A small image classifier, trained from scratch.
Model: activation gelu, patch size [2, 2], layers 14, width 256.
Rows from block 11, named by matrix and row number. Each number is 128 + 32 x the weight over its row's rms, rounded and kept within 0 to 255. All counts start at 0. Numbers have three digits each. After the name is the row's rms in percent of the matrix's.
# fc2: MLP down (model.blocks.11.mlp.fc2.weight, 256x1536), inputs 172-257
fc2.81 153:089094132141158156081061101139134094109158068149160117060096141143129133091152149072019139131166122127121189141164144107094157102116147125160130126161123051160173069133137087173054154154076127183141102104172153121148119142195103169169083127136108141136073145
fc2.82 100:109113132114130191140073101071105097137131135103100096109176114134107146131106033133034111124126095098132066076131181063115107135085100087101102156069109125138129147137184123074114165087116079119086124150185134137121168095112180091136165087094135152123146095
fc2.83 096:086112111133150141125063109123114132138197117135157172055152155129102079119182179149147159179140121135147181161156144126151127138084093117158214149120155076176196113165146163139154139158156147143136138109066162136108137123157180127215154132093085097142112121
fc2.84 088:118085146133148077130094106121084148055093132160160136112103166162105083137172112156152125148184026188134140139089146150169104127165143136097184124145151146151117132119145156112150161110105171104142121144081146170079187150144162132143137090100123091123103170
fc2.85 098:075069098150170097133105109123161162094166227131076153125046149159123157099088180090172132052127168129119137151153055118084141173084148154181109116145145069126145086146128065140172104169123138147138174125143119068129143125175152109111141152127143118145151097
fc2.86 104:184133174156129158107086139113121116112169215118141115137131120164162121118161151137255171105198119143111153125183141110078153156127149123170120157118143095171168147150153130122146184162103129120119125114147163109084120187122124162197071159160080124143077174
fc2.87 087:124042060125111127136186164126186134150111166051154192107155101129122147166113094137146120144112121180183117065130179129186164099151165149131118118161104149146115128147168121136180134159166170164103103158156087139129103136168121087090101140066114160137172104
fc2.88 103:116122118159124228140241119117150096109150138128144141141145064125131107094131081096157137120150134130148151154133175116149107101114151138120093141125151116109120175159145157151078176134142155098164179140086072107110158142104092112122121182086131121120122167
fc2.89 113:082129099145126158115139140130163157114145176179171112129089101154077164092172192097183157155136141200087230190104072167123174144129136147169174136129156130146127137134104170175168125101127123116127153128147138138130131154150154142195146155135161123155131122
fc2.90 104:152056138111081187081092149123126163095183169136149155163099097124126173135146119167172139127109161152114150118101121131127164130155134101107094127115095114105110114163130056100147090104162175132171116131176119188148127153052152138227166167182049134214162120
fc2.91 103:093147050144156114159138156164128141117143186151182063082207158159145099147148247085129112105177111160086170113101102109115173137052126133099157107087166118126175082154113115158118156155148156148164115120112080149134139077132165089178139093096195129091184125
fc2.92 097:133063058072120133118224160167097108159123141114100185124179146178142113108131185120150140133136141178125072163138100151096138116166151106085132139111198191139117141184069130176110150118144096119134165067116115176160114133085082143119064138142156119187099115
fc2.93 097:128093099140128164133169156161124110129154182147181088090085135133163112141153090142085144125125154136117141144143103192166062149097144152182140124175113127122128089148157182196116124113157127113149198086111121164080112157139133098137163136165134158134107137
fc2.94 091:137114114121133143155119106141134102151137196086125124129175081164137051110104085175166059151158115084120087088152111075137131164089113143068083117170090152166124124137122098140147088087133137129154103117115100131122165080133080111101166136135131090125161150
fc2.95 098:087138094149134123136135136133089135142135089117126138105145158081142063105099076095005121151113088097121132124156118073105087125084110185163121165114122050183159110086145184101139109134075135120124146154123110138123093164098113086126050106129126121083133154
fc2.96 098:142122087104142094113145095102100118148126055150143133145098133112127080147163090082089109146108157084101127136175153137099135134091137110076100148088154140120172134120111111088135057143092066188120084110140143140145159118130107128171103111145156069076105109
fc2.97 096:113079158090093150180184137099140135113086082168132125139079152094118032101132089143139155148103119073074120168129139137087106087091122104132099158120111088070115099133131208193168128123089091121098170134111152142141176130063132112107140125151150139110173148
fc2.98 099:151116114128097162136117141082120091119072151156155130120125089134177170108117082084185086128126124151217091102096145130093154088146177144107128102172118102152108105135135132108079085151053155080136138093126083167108121073032125127109134166125142122167140111
fc2.99 097:135135104102129123187119129116168133142185144116114126129118053161135187140120181157057090101113144199108161097091115115119125130117138131105117170101089122127140059142129105031146123080154121154077113125132132135154142142112130115102101112087101148156138155
fc2.100 094:160122165131121104143187143106135148131186087099117128122195138113114124143117141134131113077150129069145138142160116131154116195117137166102115104150118139114085079118094182191178105085132156142173166136110165155163118129183164121154113185159107125127138103
fc2.101 093:112138118130178147131082160150151144103147197092105134138176116140188166156130133118159140123098183173166109148150132107123094148120117107144105138199119042115166140188188139135072127095093132118205137176165155129129141202142174130176119200181121148142099102
fc2.102 091:114108140134120180106099083119124140161126123141093106077138103143173182124118100071150137126163152065110118097171143080089133136128110185136148134100147195151137170098105135145091164076132107145169132197208083120174089074165112133189110100089149096106092147
fc2.103 096:082185104146126123155122171188173126097113068132101125148135106131119107140177210081196115069170097164123093093119138137071145159140110138121118108113150143104145161094132106042155109104138149134131142077024096089145090071089139134049076125115142133114207104
fc2.104 102:136123116126117133107110143136158175140144096182170100101171138117185116065137106109189129119125130180140112123120151071045170111081130172152132104097159091138136162112165119142120135091100131097145116077141146097135047073137114132213161174104115072107171153
fc2.105 100:118090131126101141193184149151125149142149211143113221174128101102113124157130127154161100096128098122212157087151132069104131128102084185110168149138153122135128149107119216118178119089150168106185144097106156103125098111131093101089201139167129116130130138
fc2.106 093:127076186129096125112128175089116118103158086114143121099185208117136129148126091176027149085096121140109088097136151160011117136102117129103049102110101079159155093119122130166118104156090114151103160093124156174186164098111141150164115150138152104186173155
fc2.107 090:144106099123110183134164139073176110099193110155108152157172139169183096149128117117234135164100159115098111131117108074105088106149130106146128105163144107160092132185180163106138131107139142141167119126135122105114168116132107137149123149194144125100112150
fc2.108 097:100126177113135140152134137094102080158115081157126113146147097101126126179116105166047139121146079081117085069156213138159132123167144116142040168180105182139138148088057153221126135135139165076117125125138159125144114151107055117144069074150101136088091083
fc2.109 092:163133140139128151103129128149101122116103212157114144116158143124098141128180132151111085142140107156176096086161132065114150105146168149195127160114148117108159161087117089089150104138158074135131077108143142124163122145145164155150104081095087140170143141
fc2.110 091:159094128155137094182102027152127116070148115126092139122203145078048094185120092133177082144152158132126156072162149143101160113084160152093174189151071134099131080124114090105099131140147158090151152152147070170129136157079125173162163145087131140150155126
fc2.111 101:153137168171131112076203152145124127155081170117069138091105110141144161149155099147178146133131066132118100126136125077142092102061131156139195091107119139131150102078109181130078100144113114093124138141143113120130168100135134112084089123115106106195083112
fc2.112 090:138103096110108107096030160114044149152154127189112128112234143128054112112077091203100115119140142075109143113142066146108126148107145138109161131100125073088130078159142061224133152101136134108160105129164144132171108111087129143250107157176104121114151190
fc2.113 093:095132076112194121135136128147128125176106134127066162125060053122133098103135132134139093152100138157198125159185184170140114109115176128097111153168180114122152134131134069170146157101111134111128093116166131169146131128150103198067097111146118101163151155
fc2.114 097:164106165101187169166077060135125121105161056124099101112154121146103102155126121112084145128078133174101123103103198192140171184105179161118096109101104134112119108137142099105121148149119115154110102194151085136154131101065114149151169124113088100178151140
fc2.115 092:053102110127109123086194168125119095113128147182131161147139180131133154096125173083174124133118093172154158143151176151179140137134123129107069135145112099144149152162119105172138208112141082114133116134149148135137151119159144142150101098146078164119116114
fc2.116 097:149128114165113137114136082156135104109133137097080165140126108117102142145132156186153120181156129103111123137094141140182183157061175095110146210094136111168174144133124097162163132142147146112169088112174131111168120144106090147144147136125106147124156104
fc2.117 092:109149180126112175150145147153098146128122168079133139176089096088068120141119132177167075132066088119113119148179130145189105153106105127172099158134130157158105127143151216138158088109102074153203111110091161122141113126074160146122121155137071158131070158
fc2.118 091:027164131134151099139125144117117055122137131195127136095056078128108090112157210158070129128140091103130080160117159146157094157128085132129136130150125123094105101120163080088080130131122109120132070116070151122097136151161162134105105142130112161119088183
fc2.119 104:140126136177134148172146162166171115133087224130196172169128110142177173138114106251186156141134088136202121119099093124161144139129158088148132098156173164164125164140124121112232096134164160155145105104113143111138139111145137130155126144093112133172133121
fc2.120 090:114105116133120106096142116157172120147144107107153110163184106168055193159111116126128167144152161166093113117129097177170146127126163103149199149128139185097101046177106127183134121049115147126129151166155129114154172123161157086126170161191177128161134097
fc2.121 092:194101107154131118104082134135140091116170142172124131091114100072106124127129103034094103127149192129191150159092114214174126124049126133122167099145111093130157144136074107124170118176101120133093165193128161149142102091131119138129101139155152169117148142
fc2.122 097:113088065107113199212174154135116122080158246142142122170097147173117113117119150064190158127103205154107113149117135130103085108095123165138092095147130067108123145110186138094093152075070140142117161164155058148185152158122191098102110086161178123119126089
fc2.123 115:142124091107159111178145085135154145129143143156154126140220181149136080095123182146246141184115141160089147132108181171172170132138134117149113142098140102119113110157095104194170109139186101121182122146112161146125113116079144138155130149136163101170102109
fc2.124 091:136135143140132139091101183101098163122166187093222183128176085191125106148129068098167123148141126117082108100097126118104047116118135108128107130174078164140135163159184130229113127126127153151108109114124117147085119126130127106117131124142159083110105138
fc2.125 114:094119132145114185071111138095121140145144078112148075073090137107137131081117044085106113097084143090138065143107126112095155094062099099080163101131102084115097137084132108054137099137119132118054113086142065128085106089133111115184152110129136082093146091
fc2.126 091:107161098128138130126097130151121129095124074125120092138112156113142131095125092170166138114119124108185106137129134125166137132151113151164153101117131123125088077063130189059118095141131127097126135143084076105113159064130099101090176176136101110118172140
fc2.127 090:154113094143190147125183091113143067085127066127138158131088113070140111106173060144085097140069106136173084118089111164111175099094119127116115152059131055145138091124134151097082063108133123154138150091127161148122107128164173109199084090129101130104133145
fc2.128 112:102100067140126166233155137106125128150129000133125074137060104076136048180129130143070142187052123138131070154127101085184205136135127136101100147119116142104130080139130161211149153127121114124119136140136171118112167090093121122178164138135130148087125127
fc2.129 099:094129118064151211110138158106157110116152116159128139126161107128142084143160127202140130110121128171109103114156128133086113113102063114066100142133117145129138089141127086092153149079130129126093150083181123154132107145020113128173120113136146132095160109
fc2.130 092:139134093124135072085175129131129146102153090139116107104053094153119076154148141133079094150132122128150111106112084162125156126054114159129124091184128120156088099162139142115142097142152136084098156095118115130122128097119183153148099110111100183113115126
fc2.131 092:185140104148124116090103190160158116120134127166147112202061114111118140168116112133156107144164119119162128154132104143197101166160121116151101202153118195120068142135103134198135115104171148126154113142131166168127155124098076163194087117173126124148169119
fc2.132 095:114083183105125209135055125132074118142095080127102074087158109121131117149143176173064113151116102198168145142157149083152077125078164121136127126136194056164127151083108075142198084116180085163177127091106142113123099138111137123050156117102070157116165157
fc2.133 103:151090075135128106232107111162113156166144160166110091116096106119093109096132142101221117150083153122061098142130142103062093096042152168092087119094135083114132094146124097033085135079119124109124078141155094115120206115118129124081090145153145138153160098
fc2.134 099:147136122154111196080219118122121144136124100099112155161129167138165168141142167132089144129162122168123147133144137130111142139151142169114146191104154131176200071146115183099069119110166121065088158125109125154130161152130132158059040095173087124198115118
fc2.135 096:140146114142093108034160133147132136114136205139060090123130115162092150097175168171199111127090158163111159109109113206116129093102137153167154139116130132121169111100139168115133149132185149126147132081052114102142152136140134101097116144104158172106126138
fc2.136 101:128132178160071201070136144113161140129087085118109101061190094104150169134161083108103103108103108142148124143158100175156141105108139130142147173158103117176171113091089126142093145173149096129099109128150159142147040150139159195130071127118145157133118120
fc2.137 098:185104172083096181097100154092101093107073082143103109095186232152132157155123086131000147150144082107134130101132136125135144108121155179120129129132113103135126131106129115134174093160167165111146128090095106125157154107140152130144188137123125159094141141
fc2.138 089:093153062164092063134255136122170117125131154141140140169155032084159126101162136065148146158162126170173155134100162169161003149138145176132169178108162075168172156127094162154199138091138102084055140106086158161116149119094111133040069107150175132093128198
fc2.139 104:103146115113112158150069144119136112133080150144176119117094134173087154157097103090118123086135150107109179120126144231131182165132156102109151143112100139120164105120132060206129128139104163101110105143109113143117149145134064169245162133131146164113133126
fc2.140 102:125124193120103128107054148111122137127082066115109120078090115141137120137104096108039112131035139123106088138082160128176090136157149123106072123100145140088083107126127075159133159077142129083165148121114106137105107077125149145060158165121104112087144098
fc2.141 097:146172160119135108101125055081114128140165123126131175129116170127148225092095092138047090158164151037128135111162157163156156080150157098176180104174086130109105131142160137124071132126163120135091180108102185062116165105115166130157167146116130145116117113
fc2.142 096:178076182132140143206213189106139088133128213098147111147128142114106120147154109151193083135155135105115149079081114091087089112060144125142095157134134157087133047119184200090133127094164151136142189085139146125136107171113125115108131125084151135135109108
fc2.143 096:119133087138145078118163116087108156119105075091063101158081076108143037154116182117128108153118112118122147197104096093145040115112097137081063147130122128150158123127141115148106098148094145176153124122167079151129112141091175087113160168148090102132103170
fc2.144 095:121143114136151060137226107145131116096148132109152084155110105132153192167149138135079163175180050080167078144166138080153131114164102115129191131114101152107131197122086207117130127156167143105122107113092159122129223066132155136122158161124093173077110131
fc2.145 092:122142190155120169129139120128136096160134130100115136104162187152114114136116119089133111156146111096156167140141089156190125131172127091127108170132126212105097133122173111130115090156175068146117087138196110091150129124139070107144116077102155115197155152
fc2.146 091:179114196096147140091132077124120147093115163101172138145087122103122162100105136124160156143129082178127173115123153130094195091099124090113119109166147073104153090146120149117130155128148125114135134053196130121109129131084158109158214095107130121165142103
fc2.147 094:052120075162123101078066053150113112125184148102155118184200166171137087117144126061202107097107158143086101119090173106100173129125124071107095109095147169149150174150176125096140144113182145124169132129084083135139167119109133105106148118143087092108147088
fc2.148 099:089136085140107071201194153089126106099157210130155066135209157136108151060147223094185087154121155153069163098118118181115120136169127089191163125113140128099124148129143219131073163141079160157108139133154156127113197150124120172128141089124148144141091115
fc2.149 092:189144150132130145172227118134095129162061105128099132157157157105162146098105109142034109167112134128169129151097139164181159139140132102099141140118107135140156059138135188133191120108120123118107183112118121141116090175156097101133198081153121141124175120
fc2.150 093:165147129098134101088109161110118089138092114172116121161137190082125146140125162145122130135111108068128160133116164215130217058175176145139150099094114168131144117101124165156180166111140131101129106119178135132109131078111121139197171127111145126148104153
fc2.151 088:042103153163125119116124145084104147152086138153089129133163114135152131099130135171135108112132180109167155174139137097123165094107158120108156135134122124118168187055098099114131186170157171108126159130066139153162108100124100153091165111162077125165135133
fc2.152 094:134094166100121192079077156127169158146086104147124137064124182128118218150170217180105143141152150125112186116164157183224149169164136125145169180151119253186117159065142165134183133044151153150171125094089109136122099136176124189158154133136137161174142141